python train.py --image_size=32 --drop_path=0.15 --max_steps=16300 --warmup_steps=810
Rows from block 7 of a small image classifier, named by matrix and row number. Rows with one number belong to one neuron. Each number is 500 + 40 x the weight over its row's rms, rounded and kept within 0 to 999. All counts start at 0. Numbers have three digits each.
After each neuron's rows are labels from the 100 images, of 14976, where the neuron reaches its largest size: "colour at peak" is the nearest of a few named colours to the mean colour under the peak. Only what is clearly more common there than usual is listed. The data: pixel-art sprites of 400 made-up characters on tiled backdrops.
# gate: MLP gate (model.blocks.7.mlp.gate.weight, 336x128), inputs 0-127
# fc1: MLP up (model.blocks.7.mlp.fc1.weight, 336x128), inputs 0-127
# fc2: MLP down (model.blocks.7.mlp.fc2.weight, 128x336, transposed), outputs 0-127

gate.200:545457500589556489570559509499579485536524487391473485493523471504491526523501534509511519516508512448481508462514505474564524567450560572450520446457477463475481532425478520462488498493538521551507528488562464519428490414485450529539511486533505551524447519535437581437485527466499523493504447530490511472507518496580539547509520489466543400497511523461474487551527417480476580503570
fc1.200:429519513522465480458506571516484542429488554558455507465481484463457515494547483515430483425512399505464500491494508430472522523487495493474430524518400464507561448488604453516506517537486523476488570459494416472546485549502454502493505502507521550570479498521585501501511475503483486462514522460538464613480493558496530526520562489525443540482485484514517420496449512543455451569469
fc2.200:477457500473580472521544544465488453539534399506471492502459491493554544501536464511476509509437449462498460513504532501500497469542468484489505521567495481463447527530474432499426502494568505538498494538526543506538439473484410561479567475433522470522517531439537518506501520447469531494504582517452546486558497590468455485443509474479447479477487421452466422480495616486469529470579
colour at peak: grey

gate.125:586515511469521480485500412455460460595536564549463510517484521563628445518525487554470487510464567481502539507514518559439544574552452474463464502529515532495505557473483498486538447534444531474495579519533458463493505494512506453486502533517559463454521517498502532541500437490528458491557461487476518561439438551513517499473467574470543440485491550465438475511503494539454578459488
fc1.125:488503505484472500551472430544531511502561439546500508451568471459377487500514475454553499572559484521547456481567541438520445453499561540494540506533472475482469463497570491516449561524537493519564509510478513516529523421445492444502468532553462539500441492463503486445485597482517558520530484466502499461517560514503478587479459471530450601512460452550551514462481510514461506456522
fc2.125:535491444498534522447521512538500449516549570523488476488505425463512543524551447506485525558621516492532482466565596462490467557531484498536459450493541479510490509476507486556482525519497543470551504540503524492444510533487527431535454498566430480427539563475496563550550472502465569502515522480530549467513475454482570488473524464503483444513421420502481470417516567484450459562511
colour at peak: grey

gate.5:528478530544435527470470467560409501558516496461575547444497462460455454534482522548450519599548456445471525488501579575524466479432535457460530442577490460467496515475529509501453489497493417501543470501509496547497490557527514429492498463469492602511442490506445479489540524529526488556485522422516438488521458484558482513578488545506510545486465542537557486509497482536523434477513
fc1.5:500509467554506489560531479532605484543518523505409536528460484490492545456481494464416508516500493425523429502521533595457470522456508575479573436456506510473537469502551567504467509521539569458516528495541500517523490519439467489557495490529547551458531504501504459444517449437514510504532405502558491537508521497595446469487518535502486517548477522440512499524532521443524439436580
fc2.5:548513483497546504516496518592511531468531485446591419455527512522455482569515535495577513518541474478499487521556531562514525491506467430583495541516509455445441472408460555520559508503564479494563472484494432444580422492487501441439512500450466480542504589516521514519499535528562511498527488514502550469502483504494554514464504519530531431504613484485480474484493475514537430532524
colour at peak: brown

gate.24:476506479507565528576550480510528479503595488536507492490467465392466434512488452488492429514478479508564533578544552585527495441556489509440557520477514524525471585510498440533466474551521506483537554478436484488488481490449500523537517439561493496493575468538521465503498451477478449516497531525536479462514489513507598438461504490535476578506457494512442510579510419491469477438533
fc1.24:513380592583527481474480533528472588522489441501520457523506476513529519487462522538519510483537528511489457503485551446482588503452514486492408503477509473481469434518467506492490526473504538517511430471494435457483551610480514460483544469511554470489466496540471471487573511589560484454478525522493535545473565494513551439497497504458450440449530506515495510447526435518594550483511
fc2.24:512549419449485545468507535463452546525522526478534476440570520493541482582569507511504546581496464454519507457437481472528482475520479520573560480489528566541468526473500513534584478498479500528533469523384520481557502409517476503461473507540526425417533512481502501580485469463489497533508542471495489434523481561517416505508551567534445521534500515504449495530487442481441471515550
colour at peak: brown; green

gate.273:504547556473427457542418537501536481457452479531402480478542477567488481470475561544511449479466535483480421478520479478536518474533598582473500510471535502514453502520491508538540509492524540522570457540436508493455459419496426525519510544520492514460512585473523438448505490453519485526472539553524481520447538491453499534524430492539495472568547593466539498450505561480507480435518
fc1.273:435472540485453456538468559479530551577468439466506496427440493512517333482463521495536474532539501485490478509464510429494562453399514548522501469467521539570492545495485535526555492493526483539549535505511473580549479476483440510496474525492505434518480552520514485495505484571558468509435451556433456450499523539463446461479492530499539509487551555497553501489492527543475558489498
fc2.273:451432468559538548427520441507358556485544498533589530478522492445523553521511500500485596488481521491460567508528474456538485508535475429578476567486469530537459445487483487472510457497543518463522510513497543484513501536528482502450535492421512553493532425445462562490468477468467531479460499419476540451517458522483440517514497452550501512559428471478496480493554502484454506551515
colour at peak: pink; white

gate.226:491529452526488524552554478453510451424489447603429560540521484576456568447484522471477507458523518520448509570495480493472534538497426510507466434541492570475552534528505512489497463523480559514515508464563545471551499470484539479511442499535496524568452492450493505506503447426497549425525519569508463469513484465461529507539479472489474499594487403467574512548548497550485492468443
fc1.226:536430507445521449518472528530521600549468569436518377492510512484538435530523510526489461549540422448535493416510533474497508500521530518489530546454515441515474477450497438507475506472535481538560504518480451529456521492494500522474512508456522494448530534531493504513515545584498523561480430477514535557528477553485491532535524535470492547404479560557470512447424449402506507469500
fc2.226:461537459495484537495508526526425469541581488543448490389512557559516483453589444538463464470462500475463492470487540497469540540521495544492477452478478488495520388518503499499540393504536539485431541494509544536466493563438473463502528450545520498438472529479531551518519508452498572488492547525453519488545488422559485565442498448479552567511537437488509483507514502494517560472451
colour at peak: pink; white

gate.206:543452479550508523523513521558460472479512432450506460533468534528518494471525456604497427529531459517523455529469467453410462549468537456467528511479548558479447455474540583469475478535478522526467510560512581433512503498547527478542504503482478515543552512455552455499548429467533556535526476442399471490514546461508497512503507508463560499454572557524466497517571558480533464568532
fc1.206:464468509518437551513522481534455464559507496439473518538369487540491525475532476498561534540584490487459544533479471400537514520518524459466541482510573486544443509488490467540518508520516606502469489537496490558453529464486511485473469560544445509470425519447508505500400465515440530474536468473568556480479534574520533472447478489490554433520461463530511460427450507492510514510544
fc2.206:457427577414516491564549517488507516595510468491495551502482440486506530509521580472506457444435544512451517422460516542508544599492532500558548561450475503534508516470541565428437569557450487526475435440484552495513457495490575492562447449491484508542442491459537518545460458478464467457501553513478443482460513480534502516503479491470501497496447540496537482462494543516549517485528
colour at peak: grey

gate.178:456462476582423528546522562488619545621487486505502516529424529430510511464536488497540471512493486471545491497493431489474443483537486485494525550451478535533500491484573542537494478502513565584477517453505505468485452509480537496531492538494500459550606496497531477481481426510495394469557544508487499467552578451452474526510519470516536505467522437502444468469449492479528491508446
fc1.178:489494519607502528505534519483592493594495427481502509487446519475454520492495472441460471526523501433570507532545401518535465497518503503540509566451534552552498518521603522471495487535538514508438525472471508458510462505466523540498500571451563480512571464525516453520485462544468459492552534445483501462498562539531424528479446427494541526483543428467445456458434530501524471501523
fc2.178:534452473443461512481486522527537392551499532476464474418465537575498488569482519447589494549493509542540494502450467526525472503530501558485514506541465438525485553520536521544512569530485568554465517561501497464567512480437494468529530571533561477442463498474482544532463544461498523467458491527575490570484441439549504541600537477515546462541481468501474549530471452514532461526468
colour at peak: brown

gate.16:550562517527519544451562426602457507505424490498489564474495518505499481496543449569488581478547489476546467480479496494470503483527478472480483511521463475499474540455497464585575528542544542521536466456516512509560549504458469503478416464459477516506505397505439496491423568538465510474542453432444447473537519561556485488470512454468486475582475543524503556478529543515533533453468
fc1.16:516474475500519443556467524546472490454544517490477491495488500390487495508456524481509444498512538496489542609456550482476445443585526537526447467540529504493518496503526528435415508485463458558488442433492516549426507554571492527497472488462488544480502507462590478521566425418517528505472570454498492516449479500444495514516502496527483417433521444491526430493533466510466481576483
fc2.16:484495504456472532484491517569516525474446464480487499541542514493505524437453525571473553470504440387554478477452480480516496568510506447519436525583585490543500537509532512477495610502485473565528552510501519501550580477556519535562496507473525448542533493549463511496455521527535409466488528484517502562521533511502462519442478446548494539563464554466512523559458498482518496384496
colour at peak: grey

gate.244:498564464533487513584513497540498496510503424477419538507501536547491491563517445489538444513490402502458461539429478516534515556515564534484488485555454432520494452492490504458601505474555518485414542506448469516554535487483476451457475549517451462524501483487503519556512417487477440500491545444491505526542578507552502542459504557538509538471512492443515497527476549566538451524400
fc1.244:526542533542469520486453500529530493480563494442463432531527590537486517482511460527509479544596425508487474543478469532520482553517531501496456479498474499489535495510460498489499488496508560501404638483497500503505529501586478497460480515507510497521500544513531532565421485464501442469517528487480522552513428524447505483436527518504552476527540448488418493509455611516609527495419
fc2.244:483520458495446429482486501498486459464517485412554421514418504555503533426517534553512538560526437497527581461485567435516499508509484465522515469463547492510507556435570537496542476510462506478508448577483653544532544523523519504482463487472541490581489528447486520513526571539508470503457419458504523456510545495538524520456489464503515489501500488561535453456521489479452559505498
colour at peak: pink

gate.238:449512492479511508569486525454534596506547532499510537495565523494541518517479572483532465426444493474528488517482484552580516473528468590484491434464449523547468526483487561489583532506475485489408508488513492515495521460468428458527505456465556459516500463550505495443415488582534429520497473523483511474486506457478558470511420504583474525551554557545509538471499447416533519527467
fc1.238:524576532560526459519524495583500439507443413499481513528461488517474448449474489538466493519529534490419471480466512535396549529467529470473495548517528432505518511549538480535478512455565521520530434422556479546542526537571496552441501508521400490479485499449513490532600497465478461461509497559532415469462464524454462536481547535458507539499489468475549440505517523530567494498517
fc2.238:473459513496479497526477487499393496472514497453563510477480466451564512529515475493478576530458419448482511476537489447528530526475509433552419460488486522541474496495472549477505549406447390475513490511420546440510502492551518521476510533514528479497491492464506473499539479504495607517444510459583493450536567491528509426526485556495540482549533436582542553477503448517432493481487
colour at peak: grey

gate.201:492503534471518502525493438539530431517469498479462450506514454461494496432490499550523477492478467490581479498532473432521537515471507469450530617503461576446429506458527501486529570501442476489507452514392529486492426498524514546490425485502520486535518455492524545560468561536476446566498485540462478505580489453451485438561534596539471531427526561538522498502482528546541513469478
fc1.201:464496449493455568500501509582470479516434529515526578500545461530519493525548437518580492552593559474445454503507502478550417509531516427495521524478522517420440531484516497530542570493430512515477510455527462562485480459477527490504455524539455556484483413496525508458554511570517458480510464516471574492469499511497557555439520492515442462458463525455527575500489532536477484548579
fc2.201:446484510515476491552485509454578542532490516503478455529391470522437497459474585458544555551488581548484532485488480568469511567478445538475449447458469488566543455526413526497514544537510515451419421570522457554502509488491541473446514420494432468455482519541552507507520482506471495507481490459519432544567506558433549467478475491494521532543515481515478542457492458460494494483519
colour at peak: grey

gate.300:472505448380507517553486488561451470517451534514447521492545511505530480560495507457513469569497471473484430525482507530567533433495491472501543500530424464475533539522486570536530590492533525547495482523502494500454456541421490546529467447556530540471463473531433552498537415522530502559436485495475516589495472405477593550463492526474489492434456505498486446511507500460450495476495
fc1.300:491485502479433496565545456472492458476439522501499525531467521512590519447396517459586458537574508495446475480475476542489443532490482440429559529458447495469496512538473567529508551513442424544551458498491462527557484486533501485509503508533515514534474450581514465527555481567513478505505531480523587555487481519496527536495479502427441538551556581540463464569494494504497544435514
fc2.300:457474527519541559525491471497476611489505525492491528549474480524387490545485492437517425520466571459523516480470470419481474440540410482470489495484501578486416497507460508505506514546527566487452540497480477480439562544479539530444492461531501428472550466428501457498506537452455573461466519556501457519562463492504456463466503530482500506516490471437481518425538504458412488541512
colour at peak: grey

gate.180:474537459500439532477453488460479493524525550468448512480536506525469499456475595530507513482528462558524501494498445466484560499466577542457525496507507462509527590587491472467524554493492456530426483417544474535475571426515561556503454489549501438546549468545396510498516481602449533459507485529477486489515591562506518492538473508494531539519485463516483410456471464533489531527478
fc1.180:492521522550522516489501478508467524454517531464422518518451561489552547547427580537473473534510427443496468533516493504501543522414589491514474517500483471451542545510496533457471543540535424514468501453500453514510499486566561482444561484584494518493527482489532514500527504575404491473522541446540488533500549484501475461468456469474524592506429518472508393547538491505508532560574
fc2.180:528531581495517497419488521560523520515482494473432519471591503496539497548516486561560407543506521462585442481495538567508464513432437574447528479522474500519513489483475539424483469459483540468519537466578522474536575483506480466581524473490432544540502515532507541512493571541503471516488510439502512485533448511501526508504489522455570500560534485547492609531496456451449475513544
colour at peak: brown

gate.326:479464585499475494460511559470511534475491489527438527454411490492434482511399578600455452508520418520535508503532507461523453542496573502525524568532451487461459466543525525474538482584499508410438481516471446519499474509490460523493587411554496532483527551495515520539549553545515501535466441445502524535503500517462503482496523513483488427541518486496495526522452567514503563546485
fc1.326:459543513505532504462464492428477555496529477429598538516505516502560536515463482420474507482479532510519490479496503536464514427439528563479494586487494586464530444463482486468498477496511512551485491535533500521448458540558496458504478550534533528513372545456469430485514473475537544574484526489549548534462514466556479523495497448503542539541513539416510500487615528507500589518496
fc2.326:495540485499505469516476472541516540514507511577482507426464495513520467559495473544484466482497474545507611525577504426501465555505487503502464462495515486516460503598598448530462441506543488518591508492498528390461537462531506441453570453507488446522541494530506458541487492476544471495414426519443432498501482500536565523491582525460505466445491531511499440478479499473546471452461
colour at peak: brown